{"cutout": 0.4, "questions_per_image": 4, "encoder_fused_qkv": false, "fusion_encoder_width": 128, "fusion_encoder_inner_norm": false, "residual_init": "zero_last", "decay_fraction": 0.2}
Rows from block 5 of the image encoder of a small model that answers yes/no questions on an image's attributes, named by matrix and row number. Rows with one number belong to one neuron. Each number is 50 + 10 x the weight over its row's rms, rounded and kept within 0 to 99. All counts start at 0.
Before each neuron's rows are labels from the 100 images, of 14976, where the neuron reaches its highest value: "strongest on" is what is common among them. Only what is clearly more common there than usual is listed. The data: short English words printed on busy colour backdrops.
# fc1: MLP up (encoder.blocks.5.mlp.fc1.weight, 384x192), inputs 0-63
# fc2: MLP down (encoder.blocks.5.mlp.fc2.weight, 192x384, transposed), outputs 0-63

strongest on: pink ink; bold
fc1.232:50 47 55 60 52 60 45 59 80 50 56 62 42 56 59 52 43 45 60 39 53 63 53 46 53 75 30 47 48 41 46 67 49 48 44 46 59 57 59 58 44 45 57 44 55 39 54 58 34 48 54 57 62 54 52 51 70 48 58 37 44 23 46 43
fc2.232:65 29 50 34 50 39 52 52 42 59 44 38 47 36 61 54 62 39 50 52 54 42 37 50 57 33 59 58 72 42 50 55 44 46 43 47 43 39 53 35 49 40 44 51 50 51 49 61 49 64 56 61 57 38 33 52 64 58 32 58 35 58 39 53

strongest on: grey ink; purple ink
fc1.77:60 49 54 52 57 43 62 49 58 49 40 43 46 58 47 57 26 49 42 39 50 52 46 60 45 48 66 68 38 63 44 53 39 45 64 40 38 36 40 38 58 64 44 51 10 41 54 60 39 55 63 59 48 34 59 47 43 49 37 67 38 49 49 56
fc2.77:48 67 58 47 52 36 42 60 38 56 56 56 53 47 46 41 52 64 53 58 50 60 56 57 61 56 40 41 39 63 48 51 57 68 50 62 54 55 40 47 49 53 50 53 56 51 52 58 33 44 50 76 43 61 48 45 40 53 61 35 43 44 45 47

strongest on: green ink; bold
fc1.130:47 32 43 43 49 37 69 41 51 49 59 40 31 44 42 72 60 69 51 45 51 52 34 69 44 23 48 48 49 66 36 52 61 54 72 49 51 59 38 54 46 40 47 41 36 43 27 49 53 52 54 60 50 31 77 75 65 51 46 60 53 80 58 43
fc2.130:44 70 34 62 46 54 44 62 59 62 63 67 57 78 40 44 62 35 60 57 55 50 78 52 46 43 41 65 29 47 57 62 48 59 37 49 54 50 58 43 59 51 56 50 53 59 58 59 38 36 59 52 65 63 51 53 35 60 52 35 49 41 51 56

strongest on: orange ink
fc1.334:48 53 43 47 50 45 37 61 43 38 41 58 53 45 42 43 42 33 49 44 45 50 61 47 61 67 46 35 58 21 47 50 49 39 48 63 35 49 37 61 39 45 47 56 52 57 43 35 47 47 44 39 44 56 55 45 31 57 59 38 49 47 48 72
fc2.334:42 51 49 45 53 58 59 29 38 33 34 55 46 51 62 62 46 48 43 49 62 32 42 38 49 59 44 41 52 47 59 50 44 49 26 54 31 50 65 68 43 55 44 43 53 46 54 48 57 63 43 37 41 54 41 46 54 52 45 49 42 43 51 57

strongest on: purple ink
fc1.19:53 45 50 34 57 43 54 49 39 49 45 33 39 49 48 60 39 46 52 47 47 51 51 55 53 32 68 59 36 76 49 34 37 37 64 53 34 41 35 39 64 75 55 56 14 55 64 60 36 56 52 59 49 32 61 39 29 52 36 53 48 61 42 51
fc2.19:34 54 62 48 37 43 37 46 41 42 52 54 65 48 60 62 60 70 45 41 26 54 66 55 41 56 54 35 29 33 53 51 54 67 51 57 61 53 47 43 48 43 38 52 55 61 49 37 40 41 56 71 56 56 54 35 52 56 44 52 39 50 56 52

strongest on: bold; white ink; teal ink
fc1.143:58 42 52 63 51 54 36 66 65 51 42 54 66 60 37 45 46 36 45 56 51 55 48 67 44 55 41 51 39 45 51 47 51 57 36 40 40 35 48 47 72 32 45 54 55 53 46 53 57 49 64 56 55 63 52 15 51 62 46 53 48 63 44 54
fc2.143:39 45 51 39 60 72 34 59 60 70 46 62 40 37 53 57 47 52 53 48 46 48 43 41 48 54 76 34 43 41 35 44 45 38 58 69 65 43 58 57 27 64 60 48 52 47 36 46 60 61 48 35 39 52 60 49 54 57 67 53 52 48 47 46

strongest on: black ink
fc1.67:45 41 45 58 52 38 42 45 32 46 44 48 37 48 47 70 57 47 44 55 33 51 63 54 52 43 54 47 62 53 42 41 43 35 61 61 54 53 61 56 56 57 51 53 37 63 63 55 37 51 65 58 56 11 42 47 36 39 47 46 53 49 37 61
fc2.67:67 46 70 78 64 35 47 48 42 60 46 46 43 45 46 54 54 49 30 57 55 50 64 66 54 42 47 56 47 58 64 55 66 55 55 48 58 58 47 47 47 46 56 54 43 59 63 36 49 73 49 69 38 48 34 57 46 54 41 41 45 60 46 48

strongest on: yellow ink
fc1.12:39 61 48 13 48 46 35 32 37 64 52 51 43 42 49 47 56 42 53 48 48 43 51 47 53 35 65 58 45 56 37 33 35 37 46 54 56 56 48 52 32 72 49 50 34 49 54 45 54 66 57 57 45 44 48 40 29 41 29 67 56 61 47 53
fc2.12:39 41 61 57 49 60 51 33 53 32 45 40 59 55 51 59 41 70 36 62 36 37 63 54 39 55 63 42 57 45 48 56 42 34 52 56 37 48 55 59 37 31 51 76 64 54 43 41 53 51 53 46 44 50 60 51 63 47 50 43 36 61 63 51

strongest on: bold; teal ink; brown ink
fc1.179:44 42 41 37 51 48 48 46 46 59 52 33 29 38 49 50 55 52 66 51 51 39 44 62 52 19 73 57 44 72 33 45 48 48 52 47 43 46 41 50 56 69 57 52 33 47 51 55 41 49 47 68 52 38 63 49 40 45 28 61 48 54 44 41
fc2.179:60 48 67 66 40 51 35 54 48 32 47 48 69 57 78 57 67 60 52 51 45 50 74 57 45 48 57 56 32 44 51 63 72 56 55 51 66 57 52 40 57 42 48 59 55 54 46 36 33 38 66 69 63 38 50 44 48 54 46 49 38 52 55 43

strongest on: purple ink
fc1.325:52 47 47 45 67 56 60 45 42 58 37 28 48 52 44 45 38 41 51 51 42 51 66 58 44 50 84 54 46 73 61 38 34 47 57 46 44 35 45 42 52 66 46 47 20 69 67 51 50 50 51 52 50 47 51 45 31 53 49 44 55 58 44 65
fc2.325:46 51 67 65 42 46 40 57 45 39 62 53 52 47 60 62 61 66 39 50 45 64 68 58 56 43 47 38 37 45 49 58 51 57 49 50 55 61 47 50 40 53 33 58 63 56 48 31 32 47 63 66 58 54 56 33 43 66 48 52 37 53 59 50

strongest on: grey ink
fc1.381:43 54 57 60 42 69 40 45 65 41 49 47 57 54 51 46 66 46 53 51 50 51 60 27 44 46 42 36 50 38 57 68 48 63 41 55 49 55 51 46 39 40 56 65 81 59 54 48 54 52 41 40 59 59 37 41 64 59 62 39 42 46 60 38
fc2.381:60 49 50 64 41 75 68 52 49 42 55 52 49 35 47 60 49 61 77 45 51 59 36 43 30 52 48 50 60 55 58 47 40 64 55 52 48 53 51 54 50 58 49 39 44 45 49 39 61 60 41 21 56 51 58 43 57 48 65 50 50 58 54 47

strongest on: bold; pink ink
fc1.183:44 46 52 62 44 70 32 50 51 46 60 65 56 49 45 66 55 47 64 62 37 46 65 43 43 49 51 51 53 48 60 47 50 53 44 58 59 55 69 60 27 41 53 41 74 45 52 56 64 36 46 45 40 56 42 62 51 47 54 37 68 57 54 62
fc2.183:47 44 75 61 41 49 38 37 31 57 42 35 24 57 55 45 53 57 34 37 64 58 55 58 60 27 43 40 47 37 38 48 65 44 33 36 49 55 46 46 49 58 46 48 50 56 42 35 41 55 45 56 41 72 59 32 38 44 46 44 66 56 50 50

strongest on: pink ink; orange ink
fc1.209:49 45 54 74 59 55 38 51 63 38 45 50 45 45 53 56 65 51 51 62 59 51 60 42 45 44 41 41 50 45 50 63 38 51 34 40 55 60 33 42 47 29 56 59 64 62 51 45 51 51 39 54 49 48 32 62 36 53 62 28 62 36 49 42
fc2.209:65 43 31 37 34 46 53 43 59 53 59 52 49 43 56 52 49 53 66 41 57 51 19 57 36 46 64 71 53 60 46 49 50 48 52 48 49 46 56 52 52 66 40 46 52 45 51 32 61 62 39 33 41 38 53 41 50 50 53 77 39 59 60 44

strongest on: red ink
fc1.139:51 51 51 49 61 47 56 57 41 52 39 32 55 51 43 63 26 35 41 42 49 54 55 66 43 59 69 55 55 63 52 51 44 39 68 40 33 29 40 39 54 69 50 54 07 56 60 54 36 49 74 56 47 43 58 47 35 53 52 59 55 51 46 64
fc2.139:45 57 63 49 47 42 33 52 47 49 56 53 48 46 52 58 56 69 41 55 38 58 54 49 62 48 37 39 35 50 57 49 56 63 44 64 63 50 44 56 48 47 35 53 59 50 50 45 36 57 55 68 48 53 40 32 44 62 53 45 43 45 58 54

strongest on: yellow ink
fc1.3:48 72 48 16 52 49 30 32 38 58 54 50 41 48 39 40 44 51 53 45 57 45 55 53 53 43 74 52 43 60 32 31 32 39 47 61 46 56 37 54 33 74 53 54 36 53 54 46 56 45 53 61 53 49 54 36 25 41 43 65 58 44 56 45
fc2.3:35 42 56 54 34 47 57 41 44 42 57 44 64 56 43 59 38 70 42 60 29 43 76 48 46 46 64 39 62 36 55 58 41 41 56 45 32 52 50 60 38 42 49 69 74 55 46 39 60 45 58 49 53 60 60 42 66 52 54 50 45 65 68 48

strongest on: green ink; red ink
fc1.235:56 58 38 19 57 51 32 38 41 58 51 55 29 43 56 42 39 37 43 35 55 41 67 42 43 42 72 43 48 72 31 34 25 41 58 62 49 44 45 48 47 76 53 56 31 65 52 46 47 56 46 49 45 38 51 48 20 40 37 60 54 42 46 48
fc2.235:31 45 65 54 39 45 59 46 46 41 54 34 58 48 46 50 50 55 23 61 30 45 53 46 56 57 45 42 58 30 64 54 43 34 54 46 32 43 39 40 44 50 33 63 70 52 44 51 62 46 63 49 50 41 47 35 56 61 58 45 40 50 61 50

strongest on: teal ink
fc1.272:50 43 54 54 48 37 53 46 30 39 42 34 44 57 55 46 42 66 40 39 52 56 49 59 60 56 60 58 56 51 47 65 46 63 71 35 53 54 56 44 65 57 46 42 39 49 42 58 44 56 51 59 58 28 67 78 66 45 44 58 40 43 45 52
fc2.272:53 63 53 41 68 32 54 52 47 51 54 55 55 56 44 49 58 53 51 60 61 62 71 47 66 58 25 54 52 77 33 48 49 60 43 54 51 57 46 57 57 44 48 49 51 48 66 57 36 45 52 77 41 71 48 51 35 45 53 28 49 41 50 47

strongest on: pink ink; bold
fc1.375:52 54 52 61 48 49 48 54 68 42 51 68 54 51 70 39 43 47 73 40 64 39 54 45 40 68 44 51 47 39 47 60 47 55 38 51 72 60 56 54 45 50 51 42 57 46 39 57 39 39 55 55 58 55 39 65 50 51 64 30 54 33 52 48
fc2.375:60 33 46 37 45 51 62 56 47 61 35 39 52 40 53 70 50 40 43 53 57 43 32 44 58 41 50 65 61 53 50 63 49 41 34 48 35 48 54 45 49 51 38 38 44 46 45 57 47 75 54 67 46 37 44 44 58 56 43 68 26 59 32 56

strongest on: green ink
fc1.241:60 51 40 30 49 52 27 38 39 62 50 53 31 52 41 42 38 45 54 51 58 43 59 42 55 40 70 45 39 60 38 29 57 37 56 65 42 38 47 45 52 77 48 48 35 52 59 51 51 53 52 50 47 48 51 41 26 39 41 63 63 47 52 51
fc2.241:33 50 64 57 46 39 43 43 40 46 40 29 61 42 59 56 53 56 36 50 36 29 49 58 49 48 52 48 50 34 57 56 56 39 60 45 38 51 44 44 62 48 50 59 62 46 43 35 51 39 66 59 64 40 47 39 47 52 55 38 44 53 55 37

strongest on: yellow ink
fc1.329:45 63 48 14 59 54 37 40 43 62 60 44 33 41 57 41 53 47 49 44 49 39 59 44 46 46 66 58 43 55 41 35 32 46 50 62 49 51 52 53 33 81 43 62 45 56 52 43 63 63 51 47 45 36 56 44 35 40 37 62 48 49 50 42
fc2.329:36 47 65 60 44 53 63 46 45 34 54 39 57 53 44 59 49 70 30 61 32 44 55 45 48 55 63 35 67 33 58 54 35 38 49 47 43 51 47 49 40 39 40 64 61 56 42 48 60 47 55 39 53 51 54 51 63 55 55 45 44 53 65 55

strongest on: green ink; bold
fc1.21:46 36 46 71 44 40 66 59 70 54 47 46 52 57 52 48 61 48 60 52 36 50 45 50 46 56 26 48 59 40 54 68 74 69 48 47 33 32 53 47 46 32 46 49 71 40 48 59 59 48 47 37 66 80 69 39 74 42 48 53 52 62 56 46
fc2.21:55 62 37 65 67 65 45 58 53 56 57 47 52 49 36 41 44 37 51 44 50 66 42 56 66 44 48 28 52 54 49 42 36 54 55 42 58 57 61 51 57 53 48 49 37 67 48 62 62 43 60 41 60 37 55 57 57 49 64 50 53 56 43 49

strongest on: teal ink; bold
fc1.285:50 45 53 47 63 59 53 49 55 50 46 45 45 33 43 58 40 42 48 58 58 51 53 52 45 16 82 49 56 58 42 31 43 48 51 40 44 40 37 38 63 50 66 39 40 49 51 57 57 52 38 47 44 29 47 47 33 60 46 56 67 69 64 48
fc2.285:49 55 30 44 42 64 32 52 41 54 50 68 55 65 46 51 49 47 40 50 35 44 54 42 49 61 55 52 41 40 51 56 51 53 63 58 68 62 42 57 58 58 36 51 54 41 43 57 49 25 50 42 64 52 46 50 55 51 53 69 50 45 44 64

strongest on: red ink
fc1.37:62 70 56 60 54 63 51 64 48 56 37 57 56 58 40 42 35 40 38 47 64 65 36 54 57 53 50 55 35 42 61 52 47 39 38 31 49 31 50 41 59 61 45 46 29 47 67 49 34 39 50 54 39 56 63 44 39 66 55 41 46 43 47 47
fc2.37:27 37 56 29 46 61 31 38 43 50 46 60 46 47 54 64 56 66 34 36 37 39 42 46 38 55 53 30 39 43 54 49 49 47 51 65 61 48 41 56 53 59 61 53 45 46 38 59 61 57 54 53 51 42 55 36 51 45 49 64 84 61 56 60

strongest on: yellow ink
fc1.80:48 62 57 27 49 56 32 39 40 50 53 48 48 51 34 50 45 36 55 54 56 48 73 46 53 39 77 58 44 48 39 17 28 42 55 66 44 62 54 56 36 67 62 63 37 59 49 38 51 52 46 56 46 43 53 27 19 36 40 67 46 51 57 41
fc2.80:48 43 58 49 40 56 52 39 52 38 61 39 62 48 53 54 51 60 65 49 46 35 68 34 34 64 65 38 66 46 46 60 43 47 44 43 43 58 57 62 40 34 57 63 71 54 43 40 57 42 52 37 46 64 62 44 70 46 49 45 53 63 63 51

strongest on: black ink
fc1.193:57 47 39 36 45 46 50 39 26 56 47 47 21 48 46 70 49 46 41 57 39 51 62 46 46 43 63 46 66 52 42 38 44 33 62 69 55 46 60 55 50 54 49 52 41 66 47 42 47 52 59 53 53 29 40 51 26 38 42 48 57 38 42 59
fc2.193:52 44 68 71 65 25 44 46 31 55 40 35 42 38 48 49 57 50 36 58 42 49 50 71 51 40 47 49 45 55 66 42 64 45 53 54 42 58 46 36 50 52 56 58 40 56 61 41 55 68 51 62 35 41 34 58 42 48 49 38 44 56 44 43

strongest on: orange ink
fc1.361:40 64 47 54 41 60 47 57 37 39 40 59 65 55 47 33 52 31 51 44 45 47 60 37 56 57 44 32 53 26 48 58 54 60 42 48 46 48 46 60 47 37 49 60 62 61 45 37 46 59 44 38 43 47 51 38 48 61 65 46 43 45 49 63
fc2.361:49 43 59 43 54 70 57 30 53 23 53 51 50 50 63 63 56 51 73 50 62 43 45 37 39 59 39 41 52 54 51 37 41 34 41 57 37 48 69 70 47 56 59 37 52 36 54 36 71 63 36 29 45 63 60 46 66 44 36 49 50 46 51 57

strongest on: yellow ink
fc1.180:42 78 49 15 49 54 36 36 40 62 54 44 53 44 45 44 54 43 53 55 40 36 53 57 47 36 73 61 38 51 35 32 35 36 42 56 50 57 55 60 28 74 50 49 46 47 44 39 51 63 46 58 45 47 58 42 28 47 44 68 57 50 50 38
fc2.180:32 43 54 54 47 61 56 31 52 38 44 44 56 56 45 58 44 70 47 60 38 39 70 42 39 46 57 36 55 46 48 57 42 40 48 48 40 61 50 65 41 34 56 71 66 51 39 43 56 59 54 42 51 56 57 50 67 47 53 39 40 60 65 48

strongest on: green ink; bold
fc1.168:44 38 44 44 45 40 66 60 63 56 70 39 51 44 47 50 51 58 55 49 42 50 43 74 56 40 40 47 52 42 56 64 62 58 58 32 35 35 45 46 51 45 40 57 51 35 36 52 57 49 56 55 54 68 82 50 69 52 37 64 51 78 55 39
fc2.168:45 67 32 53 61 68 53 70 62 51 47 56 54 73 35 40 51 38 64 53 48 66 69 52 56 53 53 46 57 65 47 53 54 49 58 55 43 49 73 47 58 53 52 55 58 50 53 59 55 30 61 54 65 42 40 71 35 40 54 43 48 57 58 53

strongest on: red ink; bold
fc1.97:42 46 45 37 48 62 44 50 48 67 50 51 44 38 38 42 55 53 43 60 46 53 66 46 54 34 66 51 59 45 45 35 51 58 59 56 35 49 56 62 44 65 50 43 39 62 56 68 52 51 45 51 62 36 41 53 37 44 56 49 50 71 50 53
fc2.97:58 54 65 75 43 61 50 54 60 38 58 47 38 59 56 51 64 47 37 50 46 46 59 51 37 47 64 47 57 41 65 63 54 49 50 55 47 68 52 48 42 39 58 52 57 53 66 49 47 39 64 36 52 67 60 41 57 63 37 55 43 67 59 48

strongest on: red ink; bold
fc1.40:57 46 27 31 50 54 42 49 40 61 59 53 49 40 28 43 62 55 57 63 46 50 64 47 48 26 69 46 56 58 49 38 45 48 52 53 43 48 53 59 38 61 52 41 46 63 65 62 54 48 41 45 58 40 35 50 29 41 50 56 53 68 59 50
fc2.40:59 60 70 74 41 52 51 53 63 40 47 44 35 57 66 54 62 50 35 41 45 43 61 58 46 59 61 49 53 40 55 63 61 48 52 51 43 66 53 42 38 42 55 49 53 49 51 49 53 37 66 32 56 51 67 44 59 62 43 53 35 66 57 44

strongest on: purple ink
fc1.304:63 51 47 29 59 44 54 42 44 51 48 34 37 45 42 52 42 49 49 40 49 44 60 50 51 35 75 53 29 74 36 42 43 32 63 56 43 46 42 44 58 66 57 57 21 50 59 53 39 52 54 60 49 34 58 43 31 45 38 54 58 54 44 54
fc2.304:35 51 56 49 41 34 41 45 30 39 50 47 54 35 63 66 64 61 49 48 25 50 61 62 35 51 48 36 31 38 58 50 64 67 50 55 47 50 42 36 52 49 33 55 56 49 46 44 42 45 56 69 58 39 47 36 46 50 47 43 41 47 51 41

strongest on: red ink
fc1.307:59 52 58 72 49 57 44 67 62 51 33 54 67 65 52 50 47 43 50 59 61 55 45 50 50 56 38 55 48 41 55 65 54 46 32 30 51 44 51 46 57 45 43 43 48 45 63 46 30 35 56 52 46 65 52 43 62 55 69 32 52 38 45 56
fc2.307:48 35 62 39 43 62 42 44 42 70 36 59 27 47 58 45 56 49 34 47 72 42 35 54 55 52 56 45 43 56 49 51 43 35 56 78 70 41 53 67 33 70 54 38 57 44 36 56 50 59 54 60 52 55 52 38 45 63 39 69 70 51 51 55

strongest on: orange ink; bold
fc1.173:48 52 57 55 51 47 38 65 54 49 33 64 55 62 58 52 42 33 46 49 52 51 56 41 50 58 37 39 51 36 53 67 43 48 45 64 40 47 47 50 43 47 56 56 66 51 45 41 41 36 61 41 35 55 55 45 46 59 64 33 48 35 51 54
fc2.173:50 42 37 38 46 55 62 36 44 39 42 56 37 53 62 55 48 46 43 44 56 41 31 58 43 42 48 58 50 47 52 44 45 53 36 48 35 46 55 50 44 62 42 41 36 39 62 53 42 73 41 47 30 55 37 41 56 54 49 60 44 34 54 55

strongest on: pink ink
fc1.9:48 40 56 79 66 45 40 62 78 46 54 57 57 47 57 47 56 48 63 46 43 52 59 55 35 55 34 54 48 39 53 76 50 55 48 44 36 53 39 51 51 43 52 56 53 50 54 59 49 46 45 48 54 71 37 43 62 48 55 38 46 41 46 42
fc2.9:55 38 43 42 33 41 51 47 42 59 52 45 36 42 50 53 44 47 50 40 54 48 21 51 63 54 57 53 53 61 52 50 49 55 61 56 46 42 43 50 55 56 40 49 42 48 41 53 62 66 55 37 45 28 45 50 57 40 48 71 40 56 57 45

strongest on: bold; green ink
fc1.78:41 30 49 49 46 42 62 40 45 50 61 46 35 49 49 53 58 70 44 57 39 48 46 65 63 30 38 45 45 50 44 59 55 56 64 35 55 55 50 54 36 35 47 50 48 45 43 50 43 57 43 65 41 38 78 85 66 44 47 51 40 68 53 53
fc2.78:55 66 43 58 47 44 47 54 62 45 55 55 64 68 50 44 62 40 75 59 59 45 75 48 51 50 37 60 42 51 42 70 48 46 48 53 47 44 52 35 58 51 56 41 48 52 67 58 34 40 59 53 68 51 36 53 21 48 46 42 59 42 52 59

strongest on: orange ink
fc1.263:37 65 44 44 48 54 48 50 37 37 40 55 67 44 45 35 56 29 45 41 47 49 64 31 58 66 53 43 57 34 56 55 46 52 44 55 41 48 42 64 46 43 48 51 61 60 54 34 49 60 50 41 44 47 54 37 42 59 58 45 42 49 48 66
fc2.263:45 47 66 45 53 69 54 34 48 27 58 45 54 59 57 62 55 56 62 47 61 41 47 49 46 55 40 32 51 53 48 38 47 43 40 47 31 47 70 65 45 53 56 43 50 45 49 34 65 62 42 31 37 67 60 50 58 48 41 47 50 42 52 58

strongest on: grey ink
fc1.335:43 61 52 67 46 70 45 42 72 31 57 50 51 53 52 46 60 46 47 54 41 41 58 35 45 49 37 31 48 49 58 74 48 61 40 57 45 65 47 42 34 44 53 67 71 53 39 43 58 63 38 30 56 58 30 46 63 53 60 39 45 42 58 48
fc2.335:56 45 49 60 35 55 64 46 58 46 60 45 58 35 50 56 57 59 89 41 48 61 28 46 34 46 44 56 53 58 55 33 35 69 43 38 42 50 55 61 55 50 49 39 49 44 52 32 55 57 38 24 55 45 62 45 52 48 59 50 45 56 57 42

strongest on: pink ink; bold
fc1.72:55 47 50 70 53 50 46 58 71 55 48 68 52 59 60 51 45 50 51 47 60 50 47 41 44 64 31 59 26 45 53 59 45 48 37 48 53 47 52 53 51 34 43 51 64 44 45 50 41 45 54 47 58 57 51 44 59 62 62 44 57 40 54 41
fc2.72:55 32 41 37 53 51 49 40 51 44 54 46 47 31 47 46 54 44 67 35 64 50 28 60 50 36 64 62 57 54 36 53 47 40 56 58 52 46 56 47 51 52 48 43 52 46 42 47 56 62 43 55 50 33 58 43 53 39 42 61 53 57 46 49

strongest on: bold; white ink
fc1.225:61 54 55 40 62 48 54 48 50 73 53 67 50 44 47 51 30 56 57 55 38 40 45 62 38 37 38 43 64 44 51 38 42 43 52 61 75 45 43 53 67 46 51 54 40 38 52 58 62 46 66 70 38 61 42 47 26 41 64 49 57 77 49 56
fc2.225:38 54 34 50 41 58 35 52 43 54 50 58 54 54 55 48 61 50 39 39 44 66 62 55 50 47 48 58 44 50 36 47 72 44 40 51 41 58 41 62 49 52 55 51 52 60 49 43 59 52 56 32 46 50 59 66 40 49 58 67 71 25 65 49

strongest on: teal ink; green ink
fc1.254:45 45 48 66 51 54 52 49 68 54 51 57 58 64 58 35 58 67 40 53 29 53 51 48 42 60 24 35 53 48 68 75 70 70 58 53 40 50 63 58 34 36 46 48 61 68 50 51 53 55 32 28 60 71 43 57 71 46 58 49 43 58 46 32
fc2.254:68 60 44 73 47 46 48 57 54 54 63 19 39 38 39 46 37 32 78 35 54 57 33 51 62 43 34 33 56 50 32 42 48 55 59 30 45 52 42 55 59 47 50 48 42 51 38 47 55 48 49 40 64 41 53 49 50 29 47 55 46 47 55 46

strongest on: black ink
fc1.46:51 55 42 64 52 53 63 43 52 42 52 61 47 51 59 70 38 35 37 50 59 54 47 41 34 64 32 53 52 44 45 60 49 46 57 49 36 53 46 49 55 52 59 55 41 45 48 52 40 45 76 38 47 52 58 66 50 46 52 42 60 26 50 61
fc2.46:49 34 37 22 50 41 54 50 50 57 42 51 49 44 47 57 53 51 48 51 57 49 17 57 55 44 50 70 55 41 50 57 50 47 42 55 43 45 48 47 48 38 40 31 36 41 49 49 46 70 39 48 44 32 49 53 49 44 53 55 43 55 49 44

strongest on: purple ink; bold
fc1.141:59 48 58 46 57 60 46 36 31 40 51 51 39 51 45 50 60 48 46 65 44 53 81 43 30 55 53 45 65 46 54 30 49 38 43 79 55 52 49 55 50 62 68 47 47 57 54 43 54 51 44 42 40 36 23 40 41 35 59 56 47 54 57 51
fc2.141:53 41 55 49 42 61 53 53 54 45 61 47 52 43 66 56 72 43 52 44 52 51 54 40 43 52 64 44 58 44 47 48 31 57 30 47 58 64 48 58 47 23 68 49 38 46 49 44 62 32 51 31 48 72 60 42 61 63 53 44 54 55 44 58

strongest on: pink ink; bold
fc1.210:49 49 61 61 48 50 44 59 70 43 41 63 47 41 63 58 42 39 60 37 58 50 46 38 36 63 36 52 53 35 46 70 47 44 46 39 62 54 57 54 53 50 56 47 41 45 48 51 41 49 55 59 50 53 43 66 60 57 59 37 50 24 49 55
fc2.210:55 26 49 31 48 44 66 55 48 58 44 39 45 34 58 54 51 41 47 51 61 39 29 48 54 43 56 70 60 51 52 56 49 47 40 52 40 40 53 47 50 42 38 34 41 41 37 61 55 69 50 68 51 34 49 49 57 48 38 62 30 56 36 44

strongest on: purple ink
fc1.317:57 56 42 43 53 46 56 63 36 37 58 38 34 47 50 59 40 56 48 54 49 44 49 61 47 43 69 59 49 62 32 45 38 32 63 34 47 44 49 45 61 67 41 49 29 46 43 53 34 43 54 62 44 24 68 56 51 57 42 55 51 45 39 52
fc2.317:45 44 67 54 61 20 47 39 29 44 54 50 58 47 61 58 60 69 54 57 50 60 59 65 46 55 46 48 29 54 51 46 53 56 40 66 59 60 56 43 56 49 53 51 61 63 60 47 45 56 62 74 47 64 63 39 40 45 47 33 56 52 52 49

strongest on: bold; black ink; teal ink
fc1.213:48 39 41 45 33 42 39 45 42 53 62 54 30 45 49 59 56 54 47 55 40 38 50 65 59 39 53 50 67 35 38 37 60 35 40 53 50 59 61 61 47 43 52 54 43 50 56 62 53 58 55 54 61 49 62 60 43 50 32 45 58 43 41 59
fc2.213:66 48 59 69 48 34 46 55 55 48 38 61 60 40 47 52 60 43 42 66 54 56 56 60 51 30 51 52 47 56 58 67 69 49 51 51 52 53 56 46 54 29 54 48 53 46 51 38 43 57 60 65 50 42 34 59 47 52 42 52 27 51 52 47

strongest on: bold; black ink; green ink
fc1.264:44 40 47 46 34 44 47 55 56 51 58 53 47 61 52 43 65 64 39 57 37 49 42 62 67 54 37 48 59 37 51 76 64 65 57 46 54 63 67 62 55 42 50 59 53 43 43 43 46 61 54 66 59 56 52 68 62 32 42 48 43 50 44 44
fc2.264:66 78 54 57 60 40 59 48 49 40 48 46 52 55 36 37 49 43 62 47 54 55 75 53 67 53 46 39 66 65 51 50 61 44 60 38 41 41 43 57 51 52 65 34 47 48 69 53 27 45 44 52 50 49 33 56 41 37 40 49 42 42 54 48